config = dict(
    arch='resnet_bottleneck',
    label_smoothing=0.1,
    lr=0.002,
    adamw_lr_other_params=0.0015,
    weight_decay=0.5,
)
Rows from block 6, named by matrix and row number. Each number is 500 + 40 x the weight over its row's rms, rounded and kept within 0 to 999. All counts start at 0. Numbers have three digits each. After the name is the row's rms in percent of the matrix's.
# convs0: reduce pointwise conv (model.blocks.6.convs.0.weight, 192x384x1x1), inputs 192-383
convs0.22 093:423527448530479467411510511606495421492489503498521434508417511528489525483507545486482513495462441542468540501495562475511544543492518514488535493494486436531534604489479448485525523513473505541533491531508508497491525460578443551536477475464497542502520517460465424530480458537413541518498495558542592519504514489512543488561530633469498491527526499518607513491508487531616525430527541474486487469469539498498547449488562495492519461455479545488592523525518531522475475442529495477521488476529503529482473554456465523500506532555512459509489529497507501541533520506512385519
convs0.23 102:521492542531454564547522472514444514436511463495530441545546573542662533453513465437512487489528499488460525564472487449515523439445519500502520499475520507518556508490447517510533417455523496551508566516462462543456494486513504436569455554489457472504460535538494449518475514532526453487497497469490489513489502481458529474579454481537444481548590478480415528520511466520514472490541425460516455516460515535499447472500550464469496438557509532503438506497528480487519469536516504507567585609491577559526587478476562448557477562495490548432461513472481477584488503555485487532
convs0.24 103:489572465550544458492468472496481446572588504459484520453513504458552519497516464497520563469525482499475397501461488513484523484449573474501461547458492457585542490485491461462500479486481521527513482562446537477501552548484489459587516601493458478524504431492483581460511487538572441482557497522481515502479475487525448495466570484574477544430595550492524488484465558523499547466504469494475442486533484500491560578546545517545516432520536436583589492541464566513544414514503532488494489488533472513446532579496456562498423496443457488495507503457510623522442533456505557559
convs0.25 101:490471485505514470534543513488559474485416442504565441543482512485483439522546420485540529576462522454465443490539482561574484468528508496576600491442518522495532564515487574490464471506515544444445472510418455457434524501504498506490475467489463492556474540513511412554520472499490470502491596443568491517461505561439513491443523520391451536443473466536462488516520481486553447435467523508436407438566540502459519522592560473418568526466498487490516497496436477557483466522503484533540515472528430439497535475477530555510444487538472480423507551492558455608501425480513482479
convs0.26 101:533515503527504539452508549473503446502456521498487497458467520462443449512503429586551441465449472440477578517425468454478510493532592492531471531512571528505498518438476475465478479516425475462492450607493419492504433551488479510508442528464468518529541539435501514516510425484490469550403493488497511441538505491533478556454519518552514513537457583481504459479559563535516546503511513459524426498527534446511496455517511505501469455509494532524499528541495538490473510502474547495438513482498525565501517482529524436485450451430489527515484500529434569465510526461472537543
convs0.27 106:530443506496423505411493556454479538510526464613477449492458493452552516458491476459407532564468422423559554476516529457493516516416519520489541498518515547480477533494512490481497493518510476487461468477532510523494542420525507573573445485482520483527463495542447507490563441567466464461571472465467480494509599495503549552490511481503499552517529516477547520426506425487517422471483520456524483526437521541454488539482571617522530529536443569598470490501526461481483490528473560508479527561551541493495494504528505529516507540458478548490456519435497506463504500517489498452
convs0.28 097:468475478514543533510511510433489460400508552548517484530500485559468502584559496464483507534501502496471562440489475537424504473515487488524543514508502436529454513478540525443537559467500490464497518536469460564494508488465506478517481567523497451469488540508511487520496566478530517458535522566515480509487434514442495452492485448474488536522552528465552509478540468506535514447500501518509463487445532503519514475467488458447516482555468504489504490503613514473468535482451539483479526496476430540439512513506472548567495540552560504507508483607488465553565549510555468419
convs0.29 101:487502498531585507450500473514477491551497474460443506412486491549532438527473455519501525484528496427515424503491487509477499525524534522572461519427559479547630527473542433492554503410558480524529478516509592515520503488481486478572449549502473468500527491399440493475502523471552460525445502471443543504475511435507455533589484493458512477520538479469510487508427519477483491475555532563479459488509471513492465530431406483473489515509461497446502516502458510481492492478514502493631497463476484465473522474449479480462467513537526499530471536535556536565467495480501515513
convs0.30 093:471528549538545438514541493491504553413462550429447481518512517476527467518427479492510496488462441453453505595505525392514431463487471472562499437533582500545505512523457447510460460485471565453461511462540470507424510464489488479582499483442463485523491465550530629484518574521515492488454534466499412530477511544478528530538493496567607537470485539543522508442481522564474422519498497545471484457489468472492483490532564462492477476525497465491419494413500403544497523532514520470518560518483480477515516529542492449503579467498526522494505492459471576587532454489553502523
convs0.31 102:470440450527514452507467509528473478467502542431511521583470474442461548512529488526514473515455502495544538487497547487518511462524574493472475526448512474573461497501425508502472547518485569440513531459454539432493476509443497529521532544460552569492487554572485497475474480530514520516526446500526455510534586591520465523449453519496521553477526488545529437497540465498505444526556541505530531470564461540582493495506455486528527493497537444510509473502576481490489509469462532574457489591464526561497518498511558437466573477419502530436462443532492489553497513498541523514
convs0.32 093:472443509460510527561509575554497484553475454470524455519481517450530567540476444519473530532549543600492495538476416483482489476533463523531542482515535496419591446456534500523466530481508560467491463497533453474490511529559486481507475494492460492493442511450505506503467554566429456533467510501581508509429504598409483531480461557447522501486481456538535487480545468550487486511514544507531578415441521471546445498527500445611515487473496487514450424450504539515546528488421500444521503490474552534518573522483498501519600491565498480470484486474537531561506517466542575531
convs0.33 102:553574449434450544620517498427472531539496527518510454455457411490437528569482478568594405473546473438457420467470519538460517451455461463489448528539518518470476548484497559549501488477576434501439574482488499484486531494462498508480525526528468458589564537571474557458485543426507544511537513446565531495565590542427534510505460470501534504436547468459549442462515528497506541513517483506471482495459521546490528502532507571504559493547449443549536483483474482508558488514432512479518484500516534548571528496489459524531482510477449515535553550467515455458503500492532515490
convs0.34 097:511462456458556565499472492452448516473569525487462467550505517511505557511541545523486545472443513442521521457541495554504524483613367551556499525456478468496589506515557481483537495473511539494493430428536457504531538575537566491501491460491540477488484559461598556516528510464483534522468543500565522603502525512487525510459499482505400493421515471449501461454497550455471510521460541489444490461506543489500517547491527518522471505523541542517452514534533478475575513464439541558509465552508450484406420457517444547474467497517576524511438540531528475486507474522534498579
convs0.35 101:501520536526491543478485555498604448513534552462534461525460494473574528442597495500497516530441486524498482442468572501514495495580493505481462476534506516492457461493473438473494453512490506494550460486480484515537466468546578505453533524577576478580451535489442485500505529492542500480524448477517494474510546405456469431455579473509516484498577451459511529468502495485481522566461482455463450583542434487498440564497512428482445475505545453542458528543499485534478473473512565466508551510541553463468575514485470470447424588469524498502509471493533503535460498491481433559
convs0.36 096:547469466491525492582516456416497515533519467553466522545470439488455490493533478526489594490526493442519585489492519524455531554514501482488426470527474492447480475472469558488454455514489542607467607580506504527522493462525457464466546482501540529495499539495505495490530481476491549460498457478524453533495517490481566476506505505586527560458419556534470485454501452480526562466513506498470538510477493610530466534522472530520487486468521542512480537552497512490554415512508465519544501498474430459534447518522497482430485524469496502503526484577496427456486511468471469525
convs0.37 100:516532543521539577423498531475512513465436416447573449464510517457514508527486511465450515527497544485576561583483536455525503518485503532487500517500454555463572395540422503468565493499495534460516491495473461477454463507528534502527502561479495498472570516470440508520556501518503517485507522516514445549438452485478522489556430529529438488474538501525430443523461498488534592515444600480466515449542473522457510456458499391531460560522371546534493466612464503510509571530549533504525472487467491449487508452453533523549483506523365471552501462540497465543436476513496450506
convs0.38 108:563461492549501474537522502434479532527438537475468501505420545542499426509617493481547489429504488571499482427454471549511498528510512558581470470543556476511543436484491445514479569431528574435455441478488482392563509469506497536539456499482455537468525492500525542538509487487492512468459498633508463483487455502516510539480536427427462512571536514503493474602505497506538525502516509583542476550527542537500455451463460444501501486536471475535478399452482460511486479435514556488502513521463435492519487461539511526440544481487512541479420459533494481506489481510467522508
convs0.39 103:507549493494505488479525477520558519475482546569443472522525456527488524490493518448457491381546426538567484491509479573528497528469489477513550522517535488520538492550594506517459550552454480488487473540573475497519535516511558491481474454503477457433491467558552466546461485473517554459471433481470593572521479582411454477576467514540521522494405449519568493448559482571507547555514462460534469541456467546430455444524514540453518450469457548484494477529479566534575512443470496518567579510390482554496501521506448522539453544547511499549524481587459480484514498529508523523
convs0.40 103:463502461514489488371533508556536458525527474477558541489520493520459513486505497505548460507480496455533507530465473504504513508469521567460467550522527500462451452509472514488479467492492556549549490480469486542534488456512454457451522476547460469520471400461470559565413573629458518436442542577429521470500521528470398555494491552465494484478526601516478529509546464542459494501443544495493483449497511479505502520615467552474471533472499463457512467514511494490468494470525422483496481462429506544577520423505514487534540557476476455514460569478504475503569510501465482547
convs0.41 102:436515515523558515414493527532485465464432444502505525448451487588491485583508491480493517507545484534521598475486504488481584492505465505439488564550485405491407550489527493553558522459461579522403498485521549555469553429524459515506563489531557523498502432535529424572513436495462455518521478560468514529526557439500468497517423462440469556515474579432489558505505487493425542469452490570515508534505567487486496472494466509552482473551482567515471492573510561530461517482505490448527488555533501530516534496602520516485476525530527456467465470532508458527496468429533498494
convs0.42 096:468526494510445530549508548521527497492421492529434502493485460519497426536487477492512495494484450537479487482508491506559401483503500533508481497520465537488489595502485498500463485507490491522409528488543486500478519480513519418528529499529470480520502482586601478539493543525524463412509490463554498529394448429540509473526487565466485472455506525556584473462460506493549433495488420473452377496448497543480451448497529531527497475521465465472632551543543482567517553520495463476471529482461475422505451503564478508516539541517558506464520543462541453551543472485540501500
convs0.43 089:509456481487430470482490461511522458477470475452502569498458486537454534469496554521462456465467488462604491479446519462472561548511504499413474501465492541488467442490526474543489462471539477536514513524529587535553557529450486547521496497525528471510498478503436461505513510456467548519512516449519470504369560478507427549539493526544525512513516578521446497514423432482513517484488570505549521467514471575512490523456489497481443471570541525511545604460550498513472507518464539468463480557500534446474474482563470476527449446513493500446470444510470445474480450511458521517
convs0.44 093:496504576474455565482514465523535442512601565521509566475474563558529472522512524485463499479545454562458477475505577487506513558531474473504512466477535548582506465509502497433488453557449473461530477487557558487447537514479513508526503511432563515555454601502525520565524491511481538475424523504449502515466492514528519493461526538536546497474456444556446490485498493538507494563493539458530553529514507565452460449522567499492475447492473551543472461528475466463457461457499583483521498590487455509565497533491470461489420517410588497471461500516450500529557461523506486574
convs0.45 101:483492490468454584435519484531503534405511460546504464416550538499516504513524489489510580504548543565513474486526507545535503503508493505534487506468440450506538531530503503474547541526476573546530482528440500511438547469460513510564518531457510426469432499497522445532543515476475487552445441499486486461491477433498507558474531470449450509471561473546477521408496497544450489462468445444465516558554507483489544501525573476489484544480553572552481553613492488513503528529601446491568469506518480474513452491499533486592441516497511485490548489442499502557551547512512462477
convs0.46 103:522480478491481508484467531519502488510424484507487517510471411549526380517541421494497495466489435531499499513505497476461554464539525502506448504597478480485458487538476497487506482475565564480484465529531548537480485526480577447483533505537513454477486566569464495542481406441473364524489554480547468521486480398454442491494504433472475472519520528481501559470469535461428494464501484518509477455539503464456484532467530479446407478486470516481421519549457474539533467461481533493467487518473544473505569450532452518535508466521472524446519469472568404536478557474596480512
convs0.47 101:482536459468494560499513575481557551582540454537529460522509497444503508466466468527438587550470538523545537464525511509529441515481459456534501585524487538531481479508493435540547564576456525521516465662518495527495453521485509552506511522570523478494488521483495523492498505482513524524503550489459493510525522497434509526452517549513517519479481531505460496498490435489449563524470468507453477563487480463464463531549560478441524544499494524505529516501487458494452528448450528502499502488547459535459507471478518451510473508520545538516533544398596514423540466455537483467
convs0.48 100:497551491519467477524544554463541480490506430520522544475463520467552531436445496551469503449480512509574477482510500482668522464514470473511547523530468570514557545467569485545475556541442493471431462529501518558548528534507519549561528497559519544470517550508468492510521501507513542508498479518542550533547497431500520479515480468481503632467447524519446508481474496509474424523471530487516468563504474516591482548521439490486459505506433554459525494543505528522479486505511425441543544575512530575468568450496480504589482545513492480466568476491490445510499542448478508533
convs0.49 098:522516480524460426601523514558477525537501457509525533486469521515495502484509491602550515508482485502456475459519485539505525504482469535556474535600483549488422546462467568536482460478499457500441554493538439505459552430478488600553528533427573576485497460462547492520513536563449456482554498454528514481507508490440515472564488447488419511417421422498539570492484445445456444591530466503435544496416514507522509529493473585480542481592525480533546451447536506517473552442487490471561551530474504435486496574495532591533457528488540470530590532495527487462488518468496535533
convs0.50 096:476498552444495429436518436473480516460570650513541581462466456437588523497495478547417511493502485592521516519455506474514500482474523509494441500452467492477561476549515543445508398475483530489506551600466506477520472573471497506532482538533433488499478545489485570447550565454527491422460509482587478467465540490515428477499503486564518493457460453494511532496518525543536496509461484556461508441412452493496466552468534485427472510480498478543504469495441520549506532508510440438417521497551447489504514442522528520487589524480532482473430545486501396446515482520558510449
convs0.51 091:467465549542502498530504534484521448548508488459474478386487542552484543494517496443527525453509501519488430485479523436527514487508492510503462500490546504530456514465498528499509547476522480486445497556461488579476471545499482469501464486420442471500503512517521469612426474487504534528454517545542470539503482474459499524487461482549512523514524468511516441425482490447545503516523519531432495520558512546598555534531510515450523521450484554477458522489555490528469557426491498479495590524549513528599508483551472511538528506515455547518453434452456517534481498529462435420
convs0.52 101:531470495571488556602457483488516521458463514550459508466437555584452439488458538483454517499525534426524461477419520462502514535462448488450536557477444446523572478522493505491480521503478512473487439464481507515525429523490399526479473460562499506467486511549486452488502443442478488477559497505483471459549438481476449445540459455542469543491534471459494551479548517503438512479494522528503527545495486467503463515469536492548467528485465556474524426477517489524545536435383475443481506480470540537440492505517533490468480551470465586519468461475455495584508432498548561512
convs0.53 094:537488481481451517610502503491486474439507528549466562547480458480500525468450558491505530560467513494497474512459452500555497498509540516513425478610469488479509529440510471476471492473533580500447432500504549463509486477461531452422489527526458507515541501532547482509518553533445422535582489507493473498508474546402533506490545509473452511477598484502569501475531492492463445507490425478459446552468552468522581527511497491441537567557457461508509490544515450509530518500477494549487529484589459475465552480558499502563607484509459440471451524518558467559547495456422482579
convs0.54 094:522461478547514469468539468502536400532467527473494578526510469485519486444472504627454403450473514503492433501514498466539454491552481487430469487528469500446492498527432582451495524453524437573565567470494487577556579446501510507534434460539462561516512491510456518487468494575438446512412568523497519501514482505524445417517484520480473515482492578491551410489480538463511429494457525515473448486459507454472537534567428446507461473534552473457520523547481503460508553443514463503491540461513499504505499455522461477504490511571539562525518506472480464523520544422428469541
convs0.55 102:526484500476527530546546511511482520508524560458531647470461567471500473544534501516490537529482482465568487446487496440498421547481482462504555505481552535507459535537471528519575543436468564525487447455427548450492518426501494534528496495509544529455478494490479564475562505502577485478453501437553535482563501483428517436518452510524566504494406504469439488566488398491514592446473470544597495601502514449514583446452469491411486520596491533493492485521485548494519483496562526542449506489453499485501514527522470518510550527506457529439395383436450512482502472480458454520